python train.py --encoder_norm="layernorm" --encoder_activation="gelu" --fusion="prefix" --decoder_norm="layernorm" --warmup_steps=240
Rows from block 3 of the image encoder of a small image captioner, named by matrix and row number. Rows with one number within an expert belong to one neuron, the router's apart. Each number is 200 + 40 x the weight over its row's rms, rounded and kept within 0 to 999. All counts start at 0. After the name is the row's rms in percent of the matrix's.
Before each expert's rows are labels from the 100 images, of 14976, where the router gives the expert most weight on average: "top examples" is what is common among them; "patch colour" is the nearest of a few named colours to the mean colour under the peak. Only what is clearly more common there than usual is listed. The data: rendered dice on a table. In brackets: how many of the 100.
# router: slot weights (encoder.blocks.3.mlp.router.weight, 16x128, trained with AdamW), inputs 0-63
# up: expert up (encoder.blocks.3.mlp.up, 16x64x128), inputs 0-63
# down: expert down (encoder.blocks.3.mlp.down, 16x128x64, transposed), outputs 0-63

# expert 4
top examples: dice: three (95); yellow die (61); grey die (36); orange die (36)
patch colour: yellow (30)
router.4,131,137,220,205,238,204,238,233,171,206,163,246,226,211,235,160,230,143,133,192,224,218,163,149,145,162,241,191,165,246,193,220,222,238,173,168,262,147,163,237,169,232,241,211,226,226,251,236,164,254,125,269,224,130,259,273,270,190,193,233,254,190,256,185,177
up.0,111,220,202,240,181,244,226,210,229,226,174,204,241,233,158,239,162,223,245,229,167,214,176,216,171,154,152,193,197,150,317,247,141,156,205,243,255,162,108,207,258,186,186,209,169,184,226,217,200,136,259,209,276,162,201,207,182,174,251,259,160,181,271,236,162
down.0,108,130,153,239,195,172,170,106,156,171,288,221,171,186,210,215,214,211,240,130,150,227,243,169,231,188,177,243,249,189,138,206,218,215,198,219,214,262,251,247,156,173,227,157,247,244,166,132,163,190,227,178,178,217,210,148,178,199,213,218,200,186,228,132,217
up.1,103,169,176,164,254,227,205,208,168,223,227,250,272,190,229,221,148,230,276,220,159,219,232,262,147,184,165,217,274,158,214,222,84,223,194,274,233,176,132,190,240,217,215,245,221,222,257,137,182,190,139,263,205,240,259,204,286,230,167,163,178,191,176,198,150
down.1,094,113,224,245,167,241,216,178,188,198,234,167,166,193,188,254,202,215,204,192,256,250,238,245,196,240,242,194,129,199,158,187,251,243,212,193,153,188,299,251,188,178,160,210,192,211,150,266,175,161,224,145,170,169,210,203,229,195,222,201,265,164,222,243,192
up.2,083,201,249,193,244,254,206,229,187,232,180,222,236,187,184,269,224,177,191,248,218,196,179,190,242,251,178,158,307,195,184,236,214,149,263,184,205,213,226,188,191,178,194,197,107,277,179,184,194,164,211,249,261,145,158,206,253,189,158,182,169,167,218,174,248
down.2,095,247,209,257,130,171,150,201,146,246,174,244,205,218,178,146,168,174,189,166,250,150,168,190,215,203,238,242,233,165,185,176,177,195,171,199,157,105,85,187,233,208,141,272,183,220,225,203,241,221,116,107,226,246,142,250,183,252,173,198,223,181,206,204,211
up.3,092,255,222,126,166,223,242,187,148,166,179,188,127,200,161,204,181,225,228,283,186,267,195,211,254,230,173,190,133,199,225,224,253,177,201,210,227,182,226,205,193,205,239,180,206,197,215,236,244,182,177,249,239,223,191,220,154,121,218,169,189,194,158,181,238
down.3,091,194,251,215,190,208,146,210,242,203,227,247,258,255,211,248,229,179,203,154,185,213,254,97,223,132,206,270,177,169,190,178,162,188,210,211,161,178,196,226,205,200,166,204,181,164,203,200,275,140,179,155,173,179,131,194,217,166,104,243,161,263,200,203,164
up.4,097,216,160,84,191,131,208,255,195,202,205,192,203,242,249,254,176,152,220,200,261,178,228,226,241,178,240,178,182,183,149,219,205,216,160,173,252,196,213,206,215,220,225,175,154,261,194,192,157,242,139,291,244,232,208,197,71,213,188,193,199,210,220,272,259
down.4,099,169,226,254,246,193,252,165,220,203,238,156,263,131,124,199,170,215,218,220,214,264,116,155,185,234,200,241,237,223,232,213,213,217,221,260,164,201,152,204,128,228,209,227,197,221,232,202,157,132,269,164,141,172,108,204,246,156,171,219,219,227,153,229,179
up.5,087,236,218,192,252,213,248,205,167,189,219,107,200,241,199,246,253,194,217,151,286,137,220,152,178,213,227,228,205,173,237,209,132,241,220,181,227,219,196,175,128,122,182,245,144,162,204,151,160,250,167,264,190,201,179,255,188,219,191,165,316,210,225,207,184
down.5,104,197,158,217,161,176,156,189,249,173,163,271,180,191,163,203,101,158,208,172,183,177,135,252,252,243,198,122,181,197,236,244,206,183,236,153,127,221,250,239,211,188,196,214,234,245,190,240,175,261,157,152,163,232,244,159,192,135,162,209,153,230,183,260,146
up.6,090,264,205,185,141,239,127,213,191,258,149,167,219,140,255,220,146,224,231,243,177,204,174,190,268,172,159,319,232,210,248,206,224,154,210,206,243,213,182,198,185,196,170,190,181,237,205,243,142,189,208,189,210,154,192,284,239,217,210,193,234,149,219,110,161
down.6,091,213,192,259,156,150,220,182,203,117,195,230,244,240,175,215,285,199,175,182,252,159,175,238,248,211,172,186,188,210,104,112,213,251,197,137,199,192,235,196,247,211,214,206,243,164,134,152,273,254,139,151,202,201,200,216,184,178,197,180,192,270,226,172,249
up.7,111,231,149,194,293,202,189,171,200,165,127,237,141,225,205,191,143,181,159,269,229,307,197,221,240,201,188,187,270,162,174,216,247,211,180,169,240,162,115,171,184,178,166,200,216,199,296,219,135,164,137,254,216,272,204,197,210,212,210,187,201,198,179,240,154
down.7,102,209,258,231,143,209,153,183,209,218,269,246,206,178,184,191,219,194,192,140,240,215,203,183,217,185,209,203,124,172,236,172,136,142,193,223,137,213,269,242,253,199,260,223,183,222,108,224,224,166,224,122,181,182,207,150,197,189,177,164,197,234,135,204,181
up.8,094,185,165,198,236,180,192,194,182,174,207,252,168,194,206,245,147,234,239,194,282,165,223,299,274,207,180,128,259,176,133,212,189,194,138,194,180,209,212,299,170,96,215,226,147,172,141,225,204,245,208,197,190,176,214,169,200,219,268,263,177,215,180,148,211
down.8,099,255,232,193,212,224,246,215,253,230,150,165,173,161,210,171,275,185,168,173,213,228,179,161,158,205,215,226,151,140,202,208,282,187,287,152,212,190,238,190,196,246,246,170,206,221,224,142,178,181,141,199,165,186,223,248,217,183,119,197,186,206,243,292,237
up.9,109,151,166,173,281,186,152,224,219,240,155,260,149,163,181,196,190,196,220,237,206,147,252,204,239,254,273,256,213,158,197,239,181,173,271,202,254,244,157,207,225,149,186,289,153,95,206,228,177,199,199,128,197,181,180,227,177,181,190,157,235,133,256,223,192
down.9,109,175,168,192,146,187,238,181,147,193,210,148,206,230,196,238,153,152,273,162,164,221,167,198,137,173,256,143,179,219,176,213,195,192,150,200,194,235,237,223,208,232,248,72,246,300,168,158,205,194,202,259,160,219,259,210,147,234,176,192,148,184,244,161,206
up.10,108,178,179,207,150,226,169,208,246,216,166,204,271,182,211,218,274,197,222,260,242,172,131,216,196,168,215,174,215,226,134,264,255,209,177,200,282,194,187,184,212,154,191,100,149,189,282,234,161,212,206,172,206,207,149,188,197,200,201,202,153,200,151,146,223
down.10,088,255,208,164,215,148,199,197,141,217,206,215,194,234,196,184,134,257,119,180,134,324,234,199,133,217,245,231,196,231,203,190,142,208,223,166,196,234,242,172,162,211,179,237,266,295,154,237,184,179,190,250,191,151,281,249,258,200,193,243,278,206,266,173,166
up.11,084,195,227,163,167,264,178,248,276,255,139,187,133,206,230,206,233,173,162,175,143,262,193,139,162,202,174,252,179,213,210,253,157,136,247,192,197,220,222,187,209,154,200,263,158,183,157,233,114,260,236,144,141,182,192,205,198,228,237,211,191,113,186,205,231
down.11,095,189,132,197,235,163,243,168,154,225,253,224,151,206,175,150,191,216,225,177,207,124,127,221,198,236,255,135,185,231,276,181,155,185,190,209,162,171,252,222,213,228,232,172,187,255,232,247,297,194,216,282,250,209,211,256,153,173,168,201,262,175,140,231,237

# expert 1
top examples: red die (38)
patch colour: brown (66); black (34)
router.1,100,162,189,237,167,168,283,215,177,177,201,191,228,270,256,228,227,242,231,279,167,153,255,140,119,169,158,233,185,228,208,221,132,241,222,257,153,257,171,193,171,156,153,242,161,253,203,162,146,144,187,238,144,164,217,149,182,233,248,271,142,217,192,255,184
up.2,098,123,285,136,221,192,173,193,214,210,271,234,241,101,124,135,226,262,138,168,253,226,192,247,183,205,182,278,236,200,186,198,200,259,177,259,175,201,216,228,124,167,195,156,236,197,150,211,181,152,231,160,184,210,211,205,177,180,148,207,149,173,225,123,277
down.2,094,201,183,208,152,188,154,215,231,230,163,115,209,233,252,236,132,159,188,255,194,216,199,149,138,196,238,156,161,232,215,162,279,207,155,153,183,239,200,156,181,217,233,193,100,160,250,146,164,224,157,211,175,237,152,255,154,180,240,226,206,254,174,291,210
up.3,110,172,231,213,224,207,317,193,208,199,270,230,172,259,118,137,199,183,160,187,246,197,237,189,195,190,199,192,234,169,223,177,226,275,133,266,237,160,137,187,239,183,229,181,147,186,201,124,109,178,185,201,210,239,226,210,255,197,238,231,218,208,107,217,281
down.3,103,207,164,181,203,159,180,216,145,196,159,159,235,172,191,216,239,226,227,199,186,207,144,232,140,165,263,222,102,252,165,231,123,109,271,93,165,250,244,250,120,235,138,156,209,202,189,236,228,207,199,234,212,132,210,219,160,191,190,210,184,214,240,149,141
up.4,093,99,153,159,165,233,240,225,145,213,175,185,241,263,180,192,257,210,240,276,202,225,207,212,216,235,214,169,323,313,205,162,187,172,173,210,289,146,183,164,142,203,218,205,218,200,136,207,241,213,155,200,228,252,204,151,200,205,184,158,275,184,195,208,188
down.4,091,276,224,282,235,200,158,192,253,217,226,157,160,168,253,160,158,267,127,160,174,143,214,239,210,212,187,203,102,115,161,255,184,285,210,190,203,202,204,228,257,168,195,129,175,221,202,219,204,194,212,254,197,185,208,229,168,226,279,192,132,147,238,235,190
up.5,092,120,259,232,180,195,240,173,162,190,174,210,231,221,158,161,269,201,192,170,266,149,156,237,196,129,202,202,244,222,232,240,163,173,173,277,242,238,148,164,202,112,215,261,125,212,230,226,141,227,253,166,186,190,189,233,240,236,241,235,151,217,236,184,233
down.5,095,244,175,195,170,187,102,203,193,231,220,195,225,144,166,211,166,199,151,280,198,252,271,156,132,193,178,233,147,273,187,185,241,205,148,175,213,290,191,224,169,196,157,171,241,230,140,220,260,211,186,212,255,230,179,202,214,199,189,120,213,221,181,223,130
up.6,112,177,193,219,189,164,186,194,203,150,240,199,187,231,251,192,167,147,262,233,185,236,200,196,93,198,197,224,232,284,194,190,170,174,208,248,209,239,137,206,257,261,179,247,200,132,208,238,205,182,218,268,246,150,248,249,183,181,236,246,221,226,189,167,143
down.6,116,148,175,179,216,211,175,192,170,190,178,148,217,218,153,163,218,189,179,212,177,157,247,266,246,228,226,175,204,160,189,238,160,162,182,120,215,122,250,215,199,154,220,144,175,190,114,146,237,154,155,173,184,195,149,187,199,263,173,176,229,178,250,178,266
up.7,108,190,203,191,211,281,174,124,206,199,153,224,191,289,192,144,181,199,212,235,206,256,209,178,168,275,176,232,204,283,244,178,192,187,193,185,181,137,242,106,201,142,277,143,186,243,244,202,144,161,173,255,184,188,200,186,164,231,293,284,175,217,178,138,188
down.7,105,140,204,238,208,136,239,266,177,196,212,123,242,192,224,212,229,155,197,170,218,205,283,199,226,151,178,123,183,139,187,187,235,206,209,233,193,289,147,286,179,256,101,246,184,124,187,158,252,218,145,241,245,229,127,188,266,175,222,155,233,181,184,196,237
up.8,088,175,179,213,153,232,159,168,120,193,148,108,260,259,214,221,124,240,272,186,213,144,207,208,183,314,149,130,197,206,269,137,216,157,218,225,243,213,158,189,227,176,201,236,136,174,119,204,244,194,148,220,197,164,193,192,102,196,273,94,209,182,242,152,149
down.8,087,285,240,153,241,138,179,180,253,202,263,285,182,185,156,167,252,217,199,144,208,168,152,185,273,160,241,227,204,179,145,215,202,239,151,193,126,235,225,205,195,212,210,220,218,261,189,246,194,245,260,165,214,113,271,270,261,216,141,268,179,241,200,227,200
up.9,091,200,222,165,214,166,138,175,176,200,192,158,265,185,237,179,175,259,198,136,187,204,266,229,257,156,205,183,225,234,209,170,175,205,217,214,198,232,200,180,158,216,186,239,114,266,215,217,222,196,277,178,158,193,188,190,181,262,193,184,269,203,194,142,153
down.9,085,191,171,214,264,172,200,144,231,215,223,269,259,191,159,172,202,234,219,221,229,269,164,184,144,176,187,219,204,202,228,238,252,181,164,173,193,144,201,255,227,225,235,245,290,173,210,166,213,147,189,237,228,183,232,253,278,170,175,134,156,185,213,195,196
up.10,087,233,149,316,182,139,238,235,171,208,203,199,228,168,131,195,260,210,182,217,227,197,241,190,164,213,275,250,237,259,297,171,274,234,206,170,218,143,184,190,201,153,190,187,236,217,244,176,138,159,226,229,224,198,207,132,231,228,220,162,173,281,256,216,236
down.10,096,236,233,114,205,244,169,239,169,226,153,237,117,197,230,261,205,210,189,217,194,200,217,225,283,175,146,189,205,181,147,197,174,196,189,234,250,200,212,244,203,208,196,154,148,209,207,185,254,231,91,228,240,212,162,197,163,189,232,257,183,167,158,193,239
up.11,120,171,184,164,192,245,260,174,210,175,153,201,258,238,151,180,197,189,225,214,238,183,167,180,146,202,126,245,179,266,241,151,127,184,262,196,244,224,229,185,230,202,175,153,216,217,169,237,226,183,169,166,278,220,263,276,143,169,224,187,248,186,178,172,200
down.11,127,172,215,267,203,209,116,207,238,240,230,193,138,179,238,133,214,165,141,197,88,166,175,204,214,171,244,174,195,148,220,203,271,172,146,213,198,214,225,217,144,210,192,223,206,217,202,170,215,212,167,290,162,179,130,190,230,277,181,241,178,215,244,219,180
up.12,101,207,211,217,151,130,240,207,202,217,239,148,280,219,215,172,180,169,237,226,194,236,242,134,280,236,175,180,259,165,206,167,204,230,208,168,201,137,160,179,207,205,225,187,59,192,226,278,220,160,270,225,166,209,188,180,125,192,213,187,184,214,125,227,208
down.12,101,224,241,225,126,217,203,203,169,201,168,218,132,184,210,229,218,196,144,155,224,210,209,298,134,169,246,227,160,184,178,253,116,207,199,149,212,222,201,201,195,170,224,149,266,183,193,192,203,224,157,198,233,263,223,178,270,213,180,274,194,269,320,194,160
up.13,104,186,206,262,293,223,161,183,243,179,245,232,232,182,235,212,251,212,227,198,212,225,279,151,155,209,253,217,162,163,164,90,221,139,211,208,191,217,123,258,166,219,190,126,191,238,207,153,183,176,232,166,202,248,181,314,156,202,121,209,245,174,168,190,225
down.13,093,212,201,182,146,179,203,175,227,241,193,229,150,176,161,205,180,206,182,311,205,173,137,221,197,182,136,189,226,240,283,267,160,280,159,204,235,168,246,200,213,219,187,213,231,212,246,233,184,236,124,216,170,163,142,188,240,198,201,228,156,233,173,176,206

# expert 15
top examples: dice: one (97)
patch colour: cyan (74)
router.15,081,187,286,156,210,170,136,229,155,216,143,213,223,213,235,243,166,211,171,202,230,159,203,225,174,199,179,196,154,167,168,268,193,188,166,175,223,264,258,208,145,140,209,274,247,137,139,176,137,139,228,225,171,240,224,195,165,202,189,180,234,181,264,176,196
up.0,101,179,193,159,195,184,192,241,138,210,249,260,148,224,171,182,154,127,197,146,206,267,170,212,187,261,141,192,204,168,199,151,184,215,195,247,194,251,241,164,207,148,193,221,180,277,233,301,152,241,169,180,184,159,268,213,177,186,204,172,186,176,183,282,181
down.0,102,208,211,191,183,201,206,154,201,210,166,168,243,177,204,233,190,221,296,274,240,191,197,192,164,169,177,219,165,180,205,211,169,180,163,169,206,203,129,242,248,209,188,155,214,182,136,116,134,201,151,180,202,226,145,251,178,220,250,161,231,255,156,155,171
up.1,105,132,241,198,190,223,203,183,210,179,205,181,184,179,165,223,205,251,135,169,159,223,235,187,145,226,171,170,208,227,215,246,252,142,223,191,205,267,183,259,154,109,220,236,162,234,123,157,256,248,119,216,175,149,182,136,232,176,250,177,318,203,179,186,228
down.1,108,263,226,174,191,217,170,200,152,182,175,231,188,299,165,165,228,197,248,198,245,144,117,131,211,106,180,178,214,182,211,160,193,217,175,113,198,116,179,168,214,268,172,167,180,165,312,272,189,187,239,142,202,238,250,262,170,176,141,223,147,196,228,260,134
up.2,095,194,192,141,264,221,156,231,218,231,219,262,137,197,172,248,205,136,183,189,140,172,212,194,152,176,229,163,182,240,226,180,242,167,230,208,156,182,194,329,243,190,238,292,179,154,132,144,200,108,187,228,233,102,286,247,198,164,253,162,143,175,220,170,219
down.2,095,302,195,262,208,133,175,158,183,193,228,151,247,234,162,212,168,236,181,175,210,259,210,171,154,254,245,199,203,186,152,188,176,165,113,168,212,141,192,194,160,137,207,173,191,228,206,219,214,263,223,213,198,276,118,255,185,193,192,290,198,97,176,221,172
up.3,100,158,213,219,185,199,212,223,194,179,231,208,249,209,203,211,166,142,168,206,218,150,215,195,227,186,194,165,110,217,185,241,272,243,221,228,245,206,209,205,233,199,156,159,186,196,246,267,160,192,255,243,226,168,244,211,174,145,273,220,215,160,196,241,145
down.3,103,186,179,179,187,152,180,160,201,201,222,201,136,149,161,207,204,267,209,190,188,272,232,248,171,191,206,301,229,195,204,182,135,134,200,109,146,220,192,240,170,233,198,226,220,240,192,144,231,162,153,167,205,159,185,264,241,232,182,204,192,313,198,182,189
up.4,100,128,245,105,222,186,146,214,204,211,199,213,130,185,217,103,133,188,212,213,198,160,220,160,194,273,238,225,165,203,265,220,192,187,200,145,207,179,242,158,232,187,163,161,154,199,182,193,197,252,240,222,193,205,223,277,174,191,191,211,243,188,234,195,232
down.4,096,252,183,272,209,247,202,199,245,168,187,119,188,202,196,256,185,203,175,235,202,219,187,216,208,126,115,202,232,194,118,143,150,164,234,165,180,220,181,229,148,249,251,151,228,189,233,196,230,107,172,196,144,192,203,201,194,183,171,151,185,191,194,211,161
up.5,102,242,130,110,251,212,261,227,230,250,268,229,168,281,130,187,196,208,189,243,233,250,175,179,137,232,136,278,200,229,211,233,175,213,243,183,156,247,277,227,162,253,194,230,230,189,143,188,288,213,203,112,194,179,178,196,217,159,159,228,210,308,231,268,222
down.5,099,193,229,304,166,208,164,168,170,194,152,196,225,152,266,210,203,137,143,159,163,134,226,224,275,180,256,165,235,169,203,202,246,199,170,206,216,157,143,207,220,180,238,221,168,233,305,213,124,212,190,257,197,211,258,193,215,253,218,198,224,94,119,158,183
up.6,106,188,190,165,191,93,256,170,232,214,228,148,234,241,196,202,230,207,214,290,193,229,162,288,161,186,167,230,231,252,189,162,143,227,211,227,246,231,221,136,154,193,168,146,121,273,214,221,187,168,152,227,187,176,218,111,174,180,138,197,172,245,146,215,162
down.6,102,253,204,288,238,270,142,166,153,190,152,259,156,180,211,210,172,181,158,180,189,191,239,135,217,156,232,194,164,174,265,223,226,145,223,146,131,160,164,252,225,204,226,203,194,151,148,200,216,219,259,168,162,211,180,291,248,225,234,227,270,208,279,247,220
up.7,110,169,65,189,168,217,167,222,242,194,190,165,206,162,179,150,202,181,212,149,162,178,196,187,202,169,178,181,199,192,256,296,273,179,207,231,189,193,124,87,169,287,201,185,195,200,263,179,197,203,180,221,199,228,192,246,221,268,204,245,162,254,175,194,239
down.7,102,247,265,227,138,183,223,124,244,133,214,230,169,136,223,154,206,182,197,280,144,260,229,206,221,235,222,228,173,193,188,170,185,148,213,156,124,189,217,278,156,93,142,185,268,178,173,162,245,156,249,184,169,208,187,159,249,218,141,139,210,179,201,211,194
up.8,095,222,176,204,240,232,136,187,180,189,206,146,197,240,234,195,232,246,166,192,203,142,142,238,208,220,155,152,142,187,189,247,153,170,199,215,257,159,106,210,198,176,212,219,215,163,246,165,221,206,264,179,167,136,171,195,204,176,151,263,213,248,299,213,197
down.8,097,92,224,216,200,134,202,231,154,168,145,234,222,211,168,167,276,262,213,220,216,223,215,197,241,134,257,294,230,161,224,209,289,184,189,266,154,204,208,203,273,176,187,215,199,200,199,206,207,241,180,189,173,227,204,206,271,204,150,166,169,226,207,210,228
up.9,087,166,245,247,195,132,185,139,169,173,210,175,212,228,247,194,166,181,164,247,183,251,250,225,200,196,138,164,149,176,179,180,215,231,262,245,95,191,188,242,241,198,256,312,191,175,203,232,266,258,227,219,122,148,166,232,192,235,262,220,182,215,206,281,169
down.9,092,222,138,119,187,247,186,215,160,192,194,252,254,216,111,194,256,197,225,153,253,189,137,225,192,215,193,244,227,271,233,224,164,225,147,260,216,155,234,194,228,195,152,185,222,116,168,188,156,102,159,159,268,248,200,248,208,176,181,179,184,116,157,135,232
up.10,099,196,179,263,159,183,181,174,194,179,255,209,212,241,232,235,271,239,170,299,205,198,157,189,178,185,191,240,164,202,183,231,186,227,171,260,186,179,172,212,217,166,206,160,209,201,217,229,156,203,215,140,250,106,217,219,196,255,205,237,135,236,235,241,120
down.10,093,186,171,166,268,203,221,230,212,190,138,232,170,127,206,248,140,187,161,135,191,204,253,187,198,213,157,167,268,202,236,203,238,145,249,135,193,215,250,230,197,206,158,216,140,183,220,222,298,252,188,254,150,215,153,202,212,148,204,179,256,144,155,227,258
up.11,098,191,193,217,258,241,185,207,178,125,144,193,203,146,212,195,192,227,157,274,232,218,159,147,255,170,178,195,140,153,180,145,137,162,201,228,188,244,230,246,224,225,201,196,282,209,188,148,216,215,214,166,166,189,167,259,200,133,205,288,242,188,236,232,273
down.11,095,230,191,161,162,117,273,179,139,250,243,161,130,252,185,257,135,163,195,149,235,180,232,180,177,220,228,188,284,215,258,220,194,303,185,192,132,194,187,140,191,99,178,150,184,178,212,254,195,179,171,181,225,187,268,205,222,220,231,175,156,174,222,169,157

# expert 10
top examples: dice: three (88); purple die (56)
patch colour: pink (59)
router.10,109,139,162,256,196,185,205,205,161,281,185,178,142,250,205,182,172,220,123,164,188,155,166,212,161,245,180,182,136,218,175,196,187,190,214,193,227,196,222,187,254,233,242,212,194,226,141,178,232,192,215,196,135,200,248,229,208,242,221,278,252,157,244,209,233
up.2,106,198,100,214,242,178,199,186,242,220,160,195,228,193,254,175,213,199,235,170,158,190,154,177,118,211,159,244,201,166,160,247,241,179,208,151,137,148,127,127,229,195,97,208,140,219,156,192,255,208,223,203,252,210,195,174,195,195,211,205,225,218,212,239,212
down.2,104,229,268,189,174,217,183,181,193,187,328,139,144,263,135,224,215,157,199,209,208,190,144,207,298,145,213,169,226,232,264,154,140,194,203,213,149,230,261,216,194,222,228,245,249,165,244,245,169,256,174,246,194,265,242,216,240,159,140,173,129,172,153,175,221
up.3,104,189,206,259,172,128,229,149,237,166,238,229,164,153,224,219,145,188,197,130,188,185,247,190,243,173,213,213,207,204,217,213,169,234,173,244,321,209,177,264,222,238,160,160,152,205,187,231,140,149,142,225,190,175,272,230,245,122,279,262,187,201,248,238,195
down.3,103,192,177,140,176,193,209,182,207,212,215,134,246,164,238,133,207,199,134,196,240,210,189,229,157,273,220,202,259,170,144,224,185,172,212,201,204,166,251,146,89,94,258,202,262,191,221,160,247,180,225,145,192,225,115,164,178,274,132,178,224,199,159,191,190
up.4,087,215,204,162,168,155,161,197,207,186,181,194,199,271,177,247,209,185,207,201,204,246,153,273,283,185,159,192,234,262,199,178,203,215,222,140,252,208,214,243,205,161,125,180,174,247,217,160,210,248,111,151,168,171,191,225,229,226,137,252,197,166,163,217,197
down.4,093,167,184,209,199,189,238,219,158,210,192,202,216,186,235,146,213,273,157,171,167,163,233,164,92,233,252,197,170,173,215,183,237,229,190,194,113,200,184,198,198,205,213,219,168,249,204,302,172,172,236,314,257,188,180,135,212,248,216,202,227,176,192,229,175
up.5,093,215,111,239,182,164,252,207,161,200,177,239,218,250,232,215,200,219,219,235,164,189,188,195,266,242,224,231,201,77,190,240,200,177,202,174,234,215,140,195,225,89,212,205,148,200,198,180,220,258,222,217,210,226,172,252,119,216,180,162,189,176,281,267,193
down.5,089,168,254,196,276,254,114,199,263,210,252,205,164,148,214,186,225,222,194,90,271,197,177,303,149,227,151,229,197,278,242,119,214,195,200,220,171,183,233,232,129,239,200,199,239,219,226,201,182,148,184,199,145,212,237,187,227,185,178,232,196,238,199,168,260
up.6,114,216,214,223,221,131,182,268,219,181,133,249,175,299,211,211,217,182,185,224,244,228,210,250,225,218,266,191,186,180,266,157,182,157,209,131,291,180,165,203,232,179,196,218,140,288,228,138,234,203,182,166,204,177,224,175,157,223,223,232,179,163,215,204,195
down.6,107,178,135,218,233,230,272,183,148,265,242,175,182,176,153,229,187,205,248,196,278,153,211,170,165,217,148,172,236,206,148,249,217,219,231,268,97,225,239,203,136,194,218,143,228,192,207,218,203,191,162,301,148,190,158,233,242,149,207,205,224,225,172,191,179
up.7,094,192,165,166,152,292,162,261,242,155,193,176,222,170,120,172,203,242,163,161,263,208,162,210,237,236,192,191,141,235,199,174,220,292,280,217,200,197,217,178,202,206,202,242,200,246,128,161,177,206,175,133,226,170,160,181,199,232,117,181,237,209,209,210,307
down.7,089,298,241,264,239,186,156,187,193,147,163,231,140,204,247,216,173,185,255,208,161,200,225,234,205,180,235,187,196,154,255,252,148,133,148,149,141,238,212,247,229,199,227,119,220,203,213,217,182,197,238,204,215,233,220,230,251,224,261,167,140,212,158,198,157
up.8,101,198,213,199,259,164,222,151,264,203,138,246,202,180,211,202,247,179,210,185,216,183,280,160,238,171,239,278,269,235,188,207,279,196,231,255,168,213,216,249,187,219,218,179,209,184,235,279,217,173,181,226,204,134,177,204,157,309,160,266,198,161,235,173,161
down.8,102,175,191,212,180,212,208,233,200,165,249,149,222,224,151,202,146,158,170,199,220,213,159,271,164,252,163,147,132,132,166,156,133,228,172,146,247,159,191,158,224,218,209,161,141,203,170,157,244,199,223,197,203,274,194,248,251,173,207,173,232,220,194,225,317
up.9,105,196,269,185,194,229,218,171,261,174,187,206,163,253,213,245,147,127,203,147,250,197,153,176,189,199,211,223,177,194,225,172,216,153,167,182,228,137,201,180,291,167,222,155,179,198,198,236,205,125,260,244,152,192,203,195,257,189,191,197,172,192,138,192,188
down.9,100,197,154,243,168,193,173,231,184,229,278,212,219,278,141,236,175,237,230,197,212,260,313,181,184,183,186,167,214,183,132,208,203,283,222,227,165,200,153,186,178,222,169,232,215,224,211,194,205,200,151,203,178,248,170,144,141,260,234,211,200,205,193,149,209
up.10,096,151,148,149,247,197,324,205,269,229,272,243,189,206,147,189,179,224,180,246,227,237,234,272,147,249,198,198,227,265,244,190,201,234,296,155,192,242,218,231,160,186,180,209,248,152,188,210,229,151,194,169,176,180,131,281,236,241,214,164,216,218,146,169,130
down.10,099,170,244,229,177,242,139,183,121,162,113,155,193,171,268,224,234,188,222,214,148,113,154,121,198,127,176,211,239,198,171,222,171,104,110,216,198,218,220,140,222,182,199,161,163,239,156,228,129,262,203,211,248,163,247,164,171,185,227,238,178,185,219,209,208
up.11,098,208,233,209,159,242,233,177,267,196,149,294,120,225,196,164,252,193,211,273,226,238,161,210,248,252,190,210,166,186,193,181,146,134,252,175,184,164,179,130,212,156,216,164,247,263,267,197,260,224,241,194,141,206,187,242,176,192,173,257,130,135,240,215,193
down.11,102,169,164,147,239,207,206,224,136,216,227,160,176,240,191,228,165,174,255,159,246,158,207,147,158,109,59,227,288,192,152,185,217,205,133,213,226,247,230,183,177,221,111,243,214,174,185,140,146,194,116,169,212,159,177,154,217,215,242,112,210,233,163,139,213
up.12,091,210,169,283,231,235,231,212,172,164,145,182,188,200,228,248,214,214,252,214,268,155,180,185,154,231,211,158,258,294,206,251,224,191,201,175,234,311,134,151,207,217,155,153,145,130,182,177,189,243,196,174,178,208,203,160,268,208,177,222,191,172,166,211,133
down.12,097,158,226,128,177,222,145,165,215,169,283,217,157,152,159,192,149,194,203,175,116,247,171,130,212,179,213,268,169,175,167,136,148,205,205,197,162,157,194,213,212,173,219,250,198,270,146,219,209,143,235,278,239,251,190,238,198,145,202,228,185,172,204,148,226
up.13,126,239,233,199,250,205,188,225,218,218,176,117,238,236,218,127,202,241,194,192,221,140,199,204,176,220,152,162,150,180,177,193,195,197,212,143,230,230,189,190,153,248,206,220,166,254,190,206,241,211,185,253,221,233,145,266,195,233,166,180,264,251,176,173,304
down.13,124,149,245,212,178,199,250,184,133,179,198,176,210,172,217,246,172,181,153,242,176,199,246,133,216,211,261,258,249,220,248,195,218,211,227,164,159,208,159,218,208,217,162,197,180,95,240,181,172,153,222,113,205,146,211,238,243,108,169,225,119,199,196,183,90